From a checkpoint of a small contrastive audio-text model: 39062 training examples.
Rows from block 2 of the audio encoder of a small contrastive audio-text model, named by matrix and row number. Rows with one number belong to one neuron. Each number is 50 + 10 x the weight over its row's rms, rounded and kept within 0 to 99. All counts start at 0.
After each neuron's rows are labels from the 100 clips, of 14848, where the neuron reaches its largest size: "peak on" is the class under the peak. Only what is clearly more common there than usual is listed. The data: strings of digits, spoken by a formant synthesiser in many voices. In brackets: how many of the 100.
# gate: second MLP gate (encoder.blocks.2.mlp.gate.weight, 336x128), inputs 0-127
# fc1: second MLP up (encoder.blocks.2.mlp.fc1.weight, 336x128), inputs 0-127
# fc2: second MLP down (encoder.blocks.2.mlp.fc2.weight, 128x336, transposed), outputs 0-127

gate.193:51 52 53 40 54 63 46 49 65 66 67 46 64 50 58 41 39 55 50 58 52 62 54 56 58 54 49 52 58 46 40 40 35 44 47 32 40 41 64 52 57 56 58 63 64 40 57 61 70 51 28 51 25 61 58 61 48 41 42 31 54 38 54 41 38 44 51 35 47 67 55 66 63 40 37 49 51 56 52 67 53 46 51 62 41 58 64 61 36 77 44 52 42 41 57 40 38 54 63 54 64 47 53 57 30 35 42 53 60 54 39 46 42 46 52 51 57 63 63 50 54 50 61 39 43 57 51 65
fc1.193:34 55 30 48 43 56 64 50 45 56 48 51 58 63 42 76 42 63 55 62 47 58 57 56 65 53 49 54 48 35 64 55 50 61 37 65 40 52 55 52 58 39 57 54 49 57 60 42 75 35 45 24 51 51 50 51 60 29 38 53 59 33 63 55 29 58 53 60 49 51 68 48 46 55 33 58 55 61 45 46 57 43 53 68 39 38 52 48 46 43 67 52 42 66 44 51 48 69 58 62 45 58 32 40 54 56 64 48 43 51 59 47 55 34 61 49 62 55 46 69 46 41 61 57 50 53 49 51
fc2.193:57 37 57 63 62 46 58 51 56 40 61 52 38 52 52 63 57 71 30 75 65 42 57 37 38 45 53 41 63 44 57 53 46 55 39 64 46 51 43 39 48 60 63 55 51 50 50 61 60 47 50 24 66 58 48 49 51 59 57 46 61 47 48 51 47 35 72 54 49 44 67 41 53 38 51 44 53 41 39 53 47 40 46 39 50 48 32 70 57 55 30 54 43 58 42 47 56 68 59 38 57 63 43 45 63 46 53 49 27 55 61 36 50 50 36 34 49 37 61 55 52 45 48 62 63 59 39 35
peak on: /u/ (40); /ɪ/ (25)

gate.186:53 31 57 72 35 54 62 56 39 32 45 49 47 66 57 55 59 39 46 70 33 35 61 41 74 66 73 51 40 48 45 56 48 50 44 38 57 45 39 49 42 53 45 48 58 47 48 42 48 45 54 66 63 39 61 54 51 52 74 53 40 54 47 62 46 50 54 73 75 56 55 33 46 44 43 62 47 54 62 46 55 62 40 52 36 30 66 48 46 53 54 40 53 54 53 47 41 44 42 60 44 58 29 38 62 51 57 48 56 53 48 52 53 37 48 54 41 70 54 55 53 50 59 52 56 46 40 64
fc1.186:43 47 44 43 45 48 29 55 51 46 35 47 67 47 47 60 43 42 74 56 31 48 38 53 47 41 55 62 49 44 57 55 46 59 50 37 52 54 38 39 52 68 34 51 46 53 43 49 55 47 64 26 60 70 47 51 44 26 47 49 63 51 45 53 60 35 54 60 35 36 51 33 50 58 46 57 47 48 60 53 35 52 69 50 59 68 54 49 67 44 41 30 56 43 49 55 61 49 47 54 47 48 65 59 41 53 46 45 62 58 43 37 68 43 41 59 56 50 32 61 38 61 37 44 46 38 42 31
fc2.186:56 66 48 47 32 66 63 59 63 49 32 35 38 50 65 24 52 60 34 57 46 36 73 32 41 39 39 45 44 52 57 38 54 54 58 67 47 32 55 52 45 50 40 56 45 54 45 59 58 53 49 59 46 39 57 27 34 43 56 67 55 51 42 50 38 53 56 43 57 55 51 38 31 38 49 60 64 59 31 49 45 39 44 36 43 62 50 44 48 44 33 39 58 67 37 55 29 50 53 49 51 51 50 39 56 45 47 57 64 39 51 37 50 44 46 39 48 37 48 49 54 41 50 51 64 42 50 48
peak on: /ʌ/ (95)

gate.93:38 64 47 61 36 64 60 58 41 56 51 36 52 58 65 53 48 52 52 29 38 37 52 43 55 51 69 35 47 41 43 46 60 48 52 65 44 54 52 33 60 40 34 53 69 43 47 37 52 51 51 47 45 68 51 56 57 48 43 50 53 60 58 34 38 48 54 50 48 51 57 33 49 35 50 54 51 39 63 53 72 42 42 53 65 45 31 42 33 48 43 40 43 35 46 33 43 38 42 57 61 54 36 58 68 52 30 56 50 47 30 70 66 53 42 63 57 65 44 42 49 47 54 48 68 52 55 52
fc1.93:56 61 63 58 42 62 64 57 46 53 46 48 43 61 43 65 48 34 53 33 53 41 71 44 62 53 70 36 64 47 60 55 72 51 61 55 48 62 50 55 57 47 51 33 53 34 36 45 58 53 54 66 48 58 72 35 64 46 63 62 39 53 60 63 40 48 53 35 49 52 56 49 63 53 32 59 49 31 55 72 57 32 39 45 44 54 48 53 34 55 61 50 53 41 59 60 41 38 48 61 61 68 48 48 55 57 51 41 43 35 46 64 49 43 67 60 48 65 52 51 52 54 49 46 58 41 65 44
fc2.93:50 40 43 42 56 56 53 47 57 45 40 48 42 51 51 54 41 50 56 60 56 47 48 56 53 38 38 40 43 42 44 51 45 41 41 41 46 39 60 54 41 51 50 41 55 51 52 54 39 50 41 70 49 53 31 66 48 53 34 40 32 61 63 57 36 45 40 52 49 50 40 67 42 43 54 47 45 38 59 64 39 56 63 44 50 47 44 60 43 40 70 56 00 45 50 49 53 45 43 50 35 50 55 57 44 59 48 43 58 44 53 51 38 52 45 30 44 40 35 58 29 56 47 39 70 57 45 43
peak on: silence (97)

gate.275:36 44 39 66 39 42 59 68 46 61 75 63 57 35 58 48 34 33 42 60 55 48 64 62 56 52 59 36 52 59 34 75 41 50 51 39 45 55 53 57 57 24 60 48 59 69 63 44 57 55 47 46 51 55 52 44 46 51 33 52 41 53 48 36 44 61 70 46 64 54 52 52 40 42 32 35 45 40 47 55 64 56 47 60 47 44 48 53 55 49 72 34 58 49 54 55 35 53 69 42 62 43 46 33 48 50 46 44 48 47 54 56 36 58 60 46 52 41 38 47 50 62 55 58 52 50 59 66
fc1.275:48 35 48 77 62 50 48 52 38 43 59 61 62 52 69 53 33 39 46 73 51 48 51 65 54 51 49 29 56 52 42 42 63 57 59 53 49 61 56 60 61 59 52 53 55 42 58 55 48 47 27 58 53 54 44 39 66 50 66 57 40 53 55 56 52 59 44 52 51 43 53 52 38 53 49 61 55 54 45 62 60 28 48 49 46 64 52 51 40 46 54 50 60 39 35 55 53 48 39 43 26 49 32 48 66 52 69 43 53 40 55 73 57 34 52 56 51 37 61 65 39 70 47 58 56 46 47 69
fc2.275:50 55 50 57 64 63 47 53 54 39 55 63 53 46 66 58 56 32 43 47 57 48 40 65 45 51 56 59 55 37 53 45 48 44 47 51 52 70 49 58 45 59 44 56 34 60 46 42 63 63 50 61 41 71 51 64 59 43 61 59 45 69 56 44 38 55 58 70 50 44 47 67 59 66 49 49 33 34 56 47 36 62 43 54 66 50 45 70 34 35 62 59 54 52 55 70 52 70 56 37 45 47 44 43 32 59 57 60 63 59 59 50 46 62 46 31 42 51 59 50 51 51 49 64 69 39 53 33
peak on: /u/ (48); /i/ (41)

gate.15:46 57 44 55 43 60 32 47 50 58 59 60 62 40 62 59 54 28 45 37 47 49 71 41 59 51 51 38 31 37 62 65 34 39 57 67 47 38 46 51 50 38 46 40 47 60 56 50 42 23 37 29 52 57 46 53 41 33 47 53 46 52 38 44 47 65 43 47 43 74 42 56 64 49 57 45 52 42 36 41 44 56 44 50 36 61 26 38 71 39 42 55 52 66 32 48 55 55 50 55 56 47 48 48 59 58 45 59 49 53 54 60 51 54 56 41 43 64 49 54 54 61 41 62 41 69 43 57
fc1.15:43 45 41 72 30 71 32 41 56 52 50 52 53 34 52 50 40 35 36 40 46 51 46 50 65 50 43 48 44 40 65 41 71 50 44 74 55 47 26 38 50 70 45 52 46 65 60 59 69 50 49 55 57 44 54 47 48 53 54 42 52 62 61 59 48 63 34 48 51 44 51 54 36 57 42 35 59 38 57 50 53 37 41 44 47 60 65 50 37 47 56 50 52 47 62 40 40 47 36 49 52 61 47 55 64 66 39 65 43 47 46 44 44 52 32 67 51 69 58 30 40 53 41 60 55 56 50 49
fc2.15:55 49 35 65 47 51 49 59 47 59 68 52 39 49 44 69 59 51 75 37 45 55 54 54 33 51 48 53 54 42 64 40 56 54 53 37 53 67 53 61 61 52 44 52 51 52 47 57 57 60 65 43 41 36 48 41 33 56 59 52 61 71 54 43 59 41 54 56 56 50 39 39 52 54 48 51 62 49 23 44 49 48 43 66 38 56 37 55 27 49 46 63 63 43 50 47 67 50 50 50 41 45 59 44 38 58 45 35 39 74 44 32 55 50 42 43 49 54 60 41 70 40 29 60 51 30 54 57
peak on: /u/ (66)

gate.201:46 61 57 57 54 53 46 44 50 58 51 45 56 59 39 33 49 47 46 35 43 40 43 35 40 54 46 55 56 63 61 57 42 49 39 38 49 64 53 39 39 47 63 44 37 53 57 48 60 62 53 49 35 44 19 55 76 21 61 71 56 40 59 61 38 57 32 72 47 63 46 62 49 66 57 52 45 29 49 51 48 43 47 36 66 62 56 58 48 58 60 50 51 49 59 61 50 62 51 54 51 31 54 47 50 48 38 45 57 47 48 59 56 54 63 55 56 48 31 35 60 47 43 66 58 45 53 41
fc1.201:30 48 32 54 36 42 52 70 66 35 45 45 54 47 64 61 62 49 60 33 43 53 51 43 63 51 57 63 52 46 54 57 59 42 57 54 52 32 53 53 78 47 54 31 42 55 47 58 68 38 47 59 59 61 48 52 49 46 48 50 33 51 37 33 40 39 62 53 38 44 59 44 54 35 38 49 43 35 47 49 44 33 48 39 52 62 30 44 43 34 46 55 50 66 58 50 38 37 57 27 51 53 48 33 45 51 48 61 43 66 49 52 44 61 50 55 49 31 73 51 50 49 48 53 37 41 52 52
fc2.201:34 51 44 38 55 53 53 37 53 50 34 59 44 61 50 59 49 40 70 43 54 63 55 66 67 37 50 54 62 51 41 57 44 39 52 43 52 41 62 52 62 55 43 54 58 36 45 49 67 50 53 41 33 68 46 56 43 70 58 68 58 48 37 44 61 64 23 52 39 37 47 52 56 53 48 55 69 51 42 61 45 49 52 47 49 50 57 49 41 53 58 50 61 62 53 29 62 38 58 60 40 32 49 38 54 54 44 49 64 51 45 49 47 53 65 69 65 44 46 49 49 67 49 46 35 68 74 44
peak on: /aɪ/ (87)

gate.326:58 64 63 50 42 58 66 56 35 55 34 45 60 38 55 58 41 33 54 31 59 28 44 40 57 51 67 58 49 57 48 37 36 64 55 60 45 62 63 49 46 50 41 43 51 59 52 25 62 49 40 36 47 44 54 47 44 45 44 22 59 50 68 49 62 32 53 46 58 40 51 46 56 59 33 32 44 40 43 51 59 46 40 56 53 56 60 55 46 36 56 53 60 41 46 32 49 44 54 61 38 54 49 46 34 45 42 53 56 43 50 67 34 41 43 60 56 53 39 51 71 55 53 69 45 51 42 46
fc1.326:44 51 63 63 32 41 64 49 29 41 39 57 41 40 40 52 34 39 46 29 48 38 52 61 66 48 68 54 34 34 60 55 51 44 45 61 50 71 49 60 39 55 38 43 49 51 63 44 52 44 49 49 55 63 52 44 41 51 40 50 47 48 57 33 72 61 53 35 38 58 54 50 46 49 35 39 55 37 59 59 49 47 42 69 44 54 58 62 34 43 61 36 40 28 56 41 58 35 49 41 38 45 39 56 45 58 48 44 53 36 46 40 59 40 47 39 56 54 32 43 49 56 57 55 65 38 40 66
fc2.326:54 52 42 39 50 53 42 43 48 52 29 55 48 47 41 54 51 43 59 61 54 25 37 50 50 35 41 51 63 46 48 44 56 64 55 51 59 38 51 48 49 57 55 39 60 47 54 47 36 53 40 72 58 52 49 54 47 39 43 49 58 47 54 56 36 42 52 55 56 52 43 59 45 57 54 53 37 48 55 68 56 57 66 46 38 55 48 49 53 33 43 52 00 52 60 49 41 48 56 52 46 54 62 54 62 54 53 44 59 40 48 48 27 49 44 38 52 39 36 63 49 53 59 56 59 48 50 51
peak on: silence (100)

gate.208:50 49 73 45 45 57 57 58 45 35 45 41 49 35 42 56 35 34 50 43 57 35 50 32 50 65 62 57 54 52 51 51 50 72 65 53 61 41 50 41 60 48 55 54 48 63 49 54 52 45 25 33 53 47 58 59 50 50 50 47 55 22 49 60 58 33 63 42 38 45 41 59 44 49 41 33 37 25 51 57 61 50 37 64 38 56 41 58 60 42 32 49 37 52 50 56 46 36 46 62 51 44 41 68 36 53 45 48 45 46 43 57 35 55 39 60 44 47 47 63 57 51 51 58 53 68 33 47
fc1.208:69 63 59 40 53 49 50 59 38 58 49 51 44 51 46 37 50 54 54 39 28 23 39 53 60 42 63 47 59 30 57 39 51 47 57 71 58 48 55 43 38 69 50 67 61 64 59 35 61 44 38 59 58 54 50 60 65 44 55 49 48 45 59 59 49 50 59 51 54 61 41 48 68 60 44 45 36 37 35 65 34 44 65 48 59 42 62 41 41 47 46 38 49 46 50 38 56 48 61 49 55 40 44 72 42 62 52 25 52 52 46 53 41 46 63 34 36 43 49 59 56 61 43 47 60 35 43 49
fc2.208:49 60 48 50 49 44 40 61 45 52 36 62 50 48 28 55 51 40 57 57 54 15 45 52 64 36 37 57 50 50 39 58 52 61 52 41 57 48 51 50 46 52 62 38 53 48 50 52 49 57 41 62 60 56 46 52 46 38 42 43 53 44 49 61 31 40 50 49 48 43 42 37 45 57 63 50 38 51 58 65 67 60 52 51 40 58 55 47 58 48 43 64 00 48 59 41 54 65 67 48 39 58 50 45 60 62 55 60 53 49 57 53 41 52 42 46 64 57 43 52 53 59 53 55 52 34 46 58
peak on: silence (100)

gate.300:61 45 45 58 36 61 51 45 52 42 55 30 48 70 55 29 62 30 32 48 58 56 57 47 31 57 47 45 50 56 70 69 50 68 48 30 43 50 54 55 56 57 42 54 59 59 67 58 39 59 59 62 56 61 48 54 43 59 45 54 47 52 34 41 42 45 42 41 60 48 44 57 42 33 56 52 46 41 48 40 47 46 45 36 35 47 54 43 40 46 55 41 42 43 48 57 68 50 60 48 56 44 58 55 41 38 34 57 34 39 61 56 40 50 47 45 30 40 30 26 56 34 54 48 60 49 47 30
fc1.300:59 50 51 36 65 49 50 61 47 62 62 59 44 54 41 39 50 59 51 54 36 53 49 41 45 41 56 75 49 48 43 37 57 40 47 68 53 44 28 46 40 50 42 37 51 61 33 56 51 50 47 41 43 50 54 48 65 50 48 43 68 33 62 61 44 50 43 60 35 53 49 42 45 73 31 63 54 52 66 60 57 63 48 47 53 32 40 49 37 44 51 61 61 64 52 43 48 47 62 54 36 73 40 42 59 65 48 44 52 70 32 57 56 44 51 44 56 61 47 77 35 45 55 54 48 47 61 55
fc2.300:64 60 52 53 68 62 49 46 48 39 58 52 49 42 53 63 43 41 37 62 50 62 37 44 64 57 43 37 43 47 50 38 68 61 44 59 51 49 48 66 54 41 34 60 41 57 40 44 41 35 46 57 59 68 45 68 66 62 38 56 58 55 60 37 44 53 59 48 46 51 41 44 30 63 32 49 62 37 46 41 38 39 57 39 51 51 46 62 58 44 71 54 65 46 55 46 58 62 57 55 58 58 42 62 41 22 66 43 33 61 53 51 46 44 57 42 52 60 46 36 40 60 55 59 46 72 54 54
peak on: /u/ (61); /t/ (39)

gate.277:58 41 50 46 47 64 42 69 44 54 50 47 59 50 60 56 48 46 65 47 43 49 51 34 29 47 62 57 46 43 34 41 32 57 37 44 38 57 60 50 62 59 53 51 27 45 44 52 53 49 60 41 54 46 57 59 43 45 37 35 51 55 38 50 35 36 50 42 32 48 59 50 42 33 63 52 48 59 55 68 39 34 52 44 39 50 57 30 47 76 60 42 52 58 50 55 40 51 62 42 55 33 48 57 39 40 32 39 55 26 34 47 39 66 60 31 64 46 52 47 57 69 54 50 49 59 50 45
fc1.277:52 57 54 55 54 50 34 45 50 56 45 37 53 40 64 34 43 35 42 48 47 50 36 55 52 62 54 43 65 61 39 51 47 56 62 60 61 60 56 49 59 56 44 59 59 51 48 73 56 49 44 56 53 34 66 44 59 65 63 58 45 60 55 43 43 48 29 57 48 53 44 66 49 59 51 40 45 43 47 59 58 48 45 43 39 58 67 62 45 61 40 56 26 36 77 61 47 25 63 37 67 47 45 48 70 50 40 68 45 59 53 55 72 50 46 54 42 49 47 38 58 54 64 44 44 53 45 68
fc2.277:52 48 34 31 49 51 31 43 46 60 40 46 56 32 59 62 34 56 59 47 45 68 52 59 36 33 57 57 48 41 51 40 55 64 53 52 42 35 53 47 43 55 36 67 60 44 44 47 71 48 79 62 23 37 51 54 59 50 62 50 37 56 34 51 54 40 55 52 62 55 33 40 48 54 47 43 42 51 47 49 34 43 40 54 56 44 51 54 31 61 43 36 64 46 49 42 63 56 44 60 57 48 50 52 43 66 46 73 57 57 49 61 51 49 38 54 52 70 57 45 50 52 58 60 38 39 49 43
peak on: /u/ (82)

gate.328:57 55 42 49 33 55 66 70 50 56 61 46 43 37 54 52 37 50 65 33 39 42 46 56 45 60 61 39 52 30 53 57 59 32 43 56 49 61 64 56 38 46 51 61 51 49 59 45 62 46 63 55 37 53 68 47 37 46 41 39 41 50 58 53 58 54 43 58 50 47 54 41 54 48 68 36 65 37 45 60 57 51 55 41 38 73 44 50 69 54 34 54 52 51 44 44 69 44 50 43 48 72 36 54 27 39 39 67 48 49 59 44 49 46 61 54 40 49 50 30 53 29 58 56 68 41 45 55
fc1.328:56 63 56 46 21 60 53 66 40 40 55 35 71 45 57 56 56 62 66 33 53 58 56 42 54 55 63 52 57 44 51 67 41 54 67 59 70 54 36 37 48 43 40 42 52 60 28 53 61 43 71 43 52 55 43 32 47 31 40 59 53 55 37 51 43 44 28 37 44 46 34 57 70 54 52 39 38 43 40 49 56 63 37 63 56 42 47 56 46 64 59 36 50 59 54 64 42 61 44 41 45 40 39 43 39 53 49 56 52 45 50 51 45 48 45 54 49 54 33 39 54 58 65 52 55 38 48 48
fc2.328:48 52 45 57 69 60 49 37 36 58 43 18 34 47 64 60 52 53 57 51 67 42 42 29 53 41 49 26 60 39 44 47 51 44 56 42 56 36 47 43 46 55 45 52 59 65 58 57 42 66 47 50 71 38 54 52 53 59 61 49 55 35 54 41 41 50 47 44 60 51 36 56 32 49 55 48 44 37 35 34 53 55 60 44 48 53 55 42 44 57 55 59 22 53 44 51 46 48 47 65 37 63 63 55 53 63 37 42 42 36 38 43 44 32 50 48 60 38 36 54 35 55 45 44 60 41 61 42
peak on: silence (83)

gate.245:47 55 59 55 61 68 39 54 61 41 60 42 46 48 47 36 55 38 44 68 51 60 34 40 55 57 59 34 63 38 41 49 65 44 57 51 68 39 25 40 35 35 47 50 48 40 44 63 44 46 66 33 50 39 31 58 49 54 50 50 64 53 56 68 52 44 50 51 48 43 37 49 49 58 54 58 41 64 64 39 43 68 65 50 51 41 56 57 68 73 50 43 46 53 50 54 44 56 47 55 65 62 44 45 63 58 39 37 45 60 59 60 47 48 47 55 53 79 35 66 41 55 47 41 56 40 39 47
fc1.245:53 49 57 54 38 61 51 45 57 35 34 64 46 66 54 46 46 53 52 39 58 60 65 46 45 53 53 37 84 56 58 68 67 59 37 51 69 53 54 33 56 49 52 54 42 47 52 55 59 55 58 47 50 48 31 48 59 36 46 71 31 52 39 57 37 49 30 58 61 42 36 55 48 43 38 50 42 59 64 58 39 47 55 50 49 51 72 73 62 43 52 44 59 51 45 50 53 59 37 44 58 44 52 44 64 59 55 54 52 45 35 60 60 47 44 48 36 61 45 53 62 65 66 60 49 34 51 58
fc2.245:52 48 75 47 53 61 43 60 61 45 62 50 53 47 56 47 37 38 47 53 27 49 48 28 33 56 29 55 34 69 56 53 57 62 41 49 45 56 51 67 57 57 58 47 56 52 49 44 52 43 49 45 56 42 55 61 47 57 43 51 41 33 64 53 41 48 68 54 65 53 74 57 48 62 59 52 39 51 32 65 60 40 52 58 61 46 43 38 56 61 72 53 44 48 42 67 51 49 64 41 44 68 41 47 51 31 53 39 52 46 52 45 31 40 56 49 39 56 63 42 52 61 52 42 65 59 42 35
peak on: /ʌ/ (45)

gate.62:38 35 59 65 56 39 58 50 67 55 48 57 49 34 33 53 42 63 45 43 40 52 53 38 49 58 37 60 48 50 58 56 69 55 62 52 44 66 49 52 39 68 58 43 62 48 57 47 45 51 63 47 43 46 70 59 56 62 57 34 38 55 33 40 54 51 45 43 45 36 58 45 45 62 51 41 56 32 46 27 38 49 46 39 57 42 47 52 40 35 49 38 45 48 40 34 43 49 79 48 56 50 75 55 52 44 36 48 58 54 46 50 51 47 55 46 60 45 34 25 62 56 50 59 33 39 43 47
fc1.62:50 40 37 41 67 45 54 50 39 36 40 28 48 54 48 42 62 36 58 49 39 34 49 47 57 36 56 38 67 56 48 38 69 52 59 64 50 35 45 39 49 43 53 38 52 58 48 58 68 54 53 54 56 56 69 43 47 46 56 53 51 36 55 51 58 51 38 68 69 46 57 57 46 45 47 59 29 54 48 36 39 57 32 49 46 47 31 56 51 37 55 48 53 50 50 62 67 57 44 65 32 52 66 61 33 41 31 46 47 62 48 56 52 48 49 58 41 46 37 47 53 41 62 49 38 21 58 44
fc2.62:37 48 48 42 63 64 41 21 53 56 45 39 69 62 48 50 68 48 50 49 55 54 48 54 53 36 53 49 53 45 53 52 50 35 41 48 46 60 72 33 51 41 39 41 66 45 63 30 50 20 51 52 55 50 58 55 53 46 48 49 40 45 46 57 53 28 35 59 52 36 44 49 66 56 58 63 50 47 36 59 53 45 39 44 59 38 46 58 44 60 50 55 58 48 41 59 63 45 50 43 52 75 48 50 28 61 51 47 63 63 58 60 56 59 46 56 65 51 52 41 65 55 51 49 42 76 59 52
peak on: /aɪ/ (63); /eɪ/ (26)

gate.180:51 52 47 55 54 58 51 56 34 54 54 66 63 42 62 64 47 40 44 37 48 36 36 61 51 50 52 27 43 49 60 62 63 64 64 53 66 41 47 66 51 40 55 46 58 51 39 41 65 43 59 57 44 60 58 63 54 37 64 52 31 56 63 49 34 44 64 51 59 43 46 36 48 51 31 30 52 44 44 50 51 32 32 45 43 67 46 32 35 52 41 39 57 34 41 54 61 42 43 55 61 66 44 25 38 56 35 32 49 46 50 55 45 46 42 39 49 65 38 55 45 47 53 50 50 42 49 56
fc1.180:48 66 60 66 40 43 52 67 48 55 44 44 52 50 59 41 52 58 54 57 48 49 49 48 48 42 42 31 35 39 44 45 48 54 57 51 51 40 52 51 43 57 55 43 61 45 31 48 70 51 61 49 43 70 52 42 58 53 50 47 43 57 28 58 34 61 48 38 44 48 46 61 44 43 46 41 60 38 36 39 48 31 29 50 41 40 55 49 62 67 58 57 35 46 35 28 43 40 57 59 59 54 48 18 60 56 41 48 47 42 44 78 45 60 48 60 40 65 48 53 38 35 50 56 60 48 39 62
fc2.180:51 43 53 61 66 55 61 49 51 49 44 32 48 45 39 56 56 51 57 58 44 37 59 61 62 57 45 43 37 46 51 50 56 44 35 54 61 57 57 61 61 42 49 31 58 55 50 56 48 49 52 72 63 60 42 57 50 53 43 44 44 53 46 43 26 49 38 61 57 49 37 61 56 60 61 50 36 47 43 59 42 45 49 46 41 55 55 48 29 43 51 45 09 50 42 64 56 50 40 38 32 53 53 54 35 52 46 41 48 45 42 44 47 51 61 48 58 52 41 55 18 46 53 37 80 65 49 55
peak on: silence (78)

gate.214:52 44 45 66 35 52 56 66 53 51 51 58 49 61 61 54 57 39 49 37 45 29 47 63 49 40 54 31 57 55 44 58 43 57 47 42 55 51 38 40 53 39 60 46 37 38 44 32 55 55 28 52 66 76 61 65 48 58 48 43 51 61 38 25 57 50 65 48 50 56 43 60 48 34 33 59 51 66 47 48 57 32 37 45 40 39 49 41 41 52 50 59 58 35 44 46 52 57 54 43 52 49 49 32 37 40 48 50 59 36 45 65 39 58 44 60 46 67 65 63 41 63 49 47 54 60 56 72
fc1.214:41 43 24 29 28 41 34 42 62 58 45 51 46 39 34 54 62 56 56 43 41 46 61 49 36 46 47 55 56 39 46 42 30 34 54 53 30 47 39 51 52 50 43 53 46 50 64 47 49 52 61 43 47 55 50 39 38 30 43 42 62 40 63 63 56 56 38 68 48 47 45 64 50 59 62 49 46 53 34 49 64 74 50 62 43 63 27 54 59 57 45 61 48 54 56 54 47 54 48 54 50 47 55 59 30 49 49 56 63 54 58 34 49 56 33 40 53 34 46 38 55 36 51 44 47 41 34 36
fc2.214:56 65 52 55 41 38 47 59 57 54 52 44 48 52 66 35 54 60 41 51 50 54 54 26 49 36 48 56 54 72 61 67 47 54 59 60 59 53 41 51 53 44 54 55 48 42 44 51 54 46 37 25 44 44 71 37 44 69 60 52 57 36 51 40 62 48 63 36 52 49 65 35 39 33 53 69 48 50 40 31 48 56 42 50 52 50 55 46 65 53 52 55 81 52 49 33 49 46 58 44 55 47 47 53 56 34 61 55 39 43 36 49 54 54 35 66 59 58 62 44 70 46 45 36 34 41 52 59
peak on: /u/ (29)

gate.75:55 52 47 55 46 63 65 66 51 51 70 35 38 56 56 41 47 38 52 48 60 39 56 53 57 50 65 42 61 64 48 47 53 37 42 39 48 69 68 32 51 50 44 46 56 49 56 37 60 64 52 49 40 42 57 43 61 55 53 47 39 59 76 60 58 57 55 52 30 65 51 29 56 40 52 48 49 58 57 58 56 56 53 40 31 44 60 60 64 57 63 42 32 44 39 54 36 31 56 45 41 49 49 53 32 53 34 48 52 66 61 53 40 63 51 54 47 65 44 50 61 52 44 76 63 57 51 39
fc1.75:59 56 48 42 55 45 27 62 51 40 52 54 46 37 55 35 55 67 58 55 55 61 39 33 45 53 29 52 39 65 49 49 38 40 50 43 41 38 66 45 46 61 55 39 48 47 50 46 44 73 48 34 50 28 40 53 51 47 60 48 66 54 65 66 39 51 51 51 39 54 44 41 59 65 76 49 53 55 43 42 51 62 54 65 34 55 58 55 66 48 48 58 54 51 33 56 47 50 68 45 44 54 53 56 44 70 48 41 52 43 69 60 42 53 37 57 55 48 42 49 54 31 45 49 67 59 67 34
fc2.75:52 51 66 60 60 32 56 47 51 45 61 58 53 52 62 43 45 65 52 38 43 53 66 31 40 62 54 63 42 67 50 51 64 44 58 50 64 77 44 49 55 29 50 47 41 44 58 52 65 47 45 29 51 39 50 30 44 55 56 61 48 35 61 37 57 50 41 46 65 41 60 20 62 43 41 59 64 55 55 45 44 62 42 56 46 43 54 46 53 61 30 47 75 38 49 51 65 52 54 45 63 58 50 46 44 41 55 53 41 54 51 49 59 48 55 56 62 60 60 35 42 51 46 41 36 48 53 62
peak on: /aɪ/ (88)

gate.127:47 37 36 45 69 45 51 56 53 50 52 31 48 36 37 39 51 51 50 53 65 59 61 47 66 43 52 34 43 57 44 50 79 43 79 46 46 52 50 53 76 55 34 50 54 40 52 55 54 53 68 57 66 49 54 54 47 54 52 49 55 63 58 48 48 44 54 44 62 41 56 51 35 60 67 40 61 47 49 42 47 41 36 42 36 49 71 51 47 47 51 62 41 45 65 46 59 58 46 42 57 37 36 64 69 40 41 69 56 60 42 45 44 41 56 45 45 39 48 43 61 35 58 48 33 52 61 59
fc1.127:45 64 48 48 46 42 38 59 32 34 35 45 38 52 40 69 61 47 64 56 35 38 66 45 60 43 56 53 61 29 57 46 44 59 27 64 57 41 57 39 40 31 56 36 48 62 49 49 58 48 56 43 56 54 58 63 50 56 57 70 45 38 53 55 58 40 57 45 46 48 54 41 45 51 45 66 53 67 48 50 42 60 45 52 33 51 44 46 51 34 40 35 60 74 51 48 69 32 61 53 30 67 49 62 55 45 64 55 45 41 66 47 53 55 30 50 60 65 49 56 48 50 56 49 60 52 51 48
fc2.127:41 53 41 48 38 49 38 48 56 39 64 50 49 31 54 48 26 50 60 73 52 53 71 49 46 61 44 47 49 48 56 40 58 55 59 51 60 63 37 67 60 50 39 63 48 54 67 62 44 31 34 43 45 33 46 48 50 63 46 52 63 45 58 38 52 64 54 43 46 46 65 33 40 54 39 45 44 51 52 45 49 34 39 42 49 56 47 50 62 49 52 53 48 43 23 39 44 52 38 53 71 41 35 37 27 45 61 42 45 53 49 64 48 67 41 36 44 55 35 47 49 50 39 53 64 67 42 51
peak on: /u/ (100)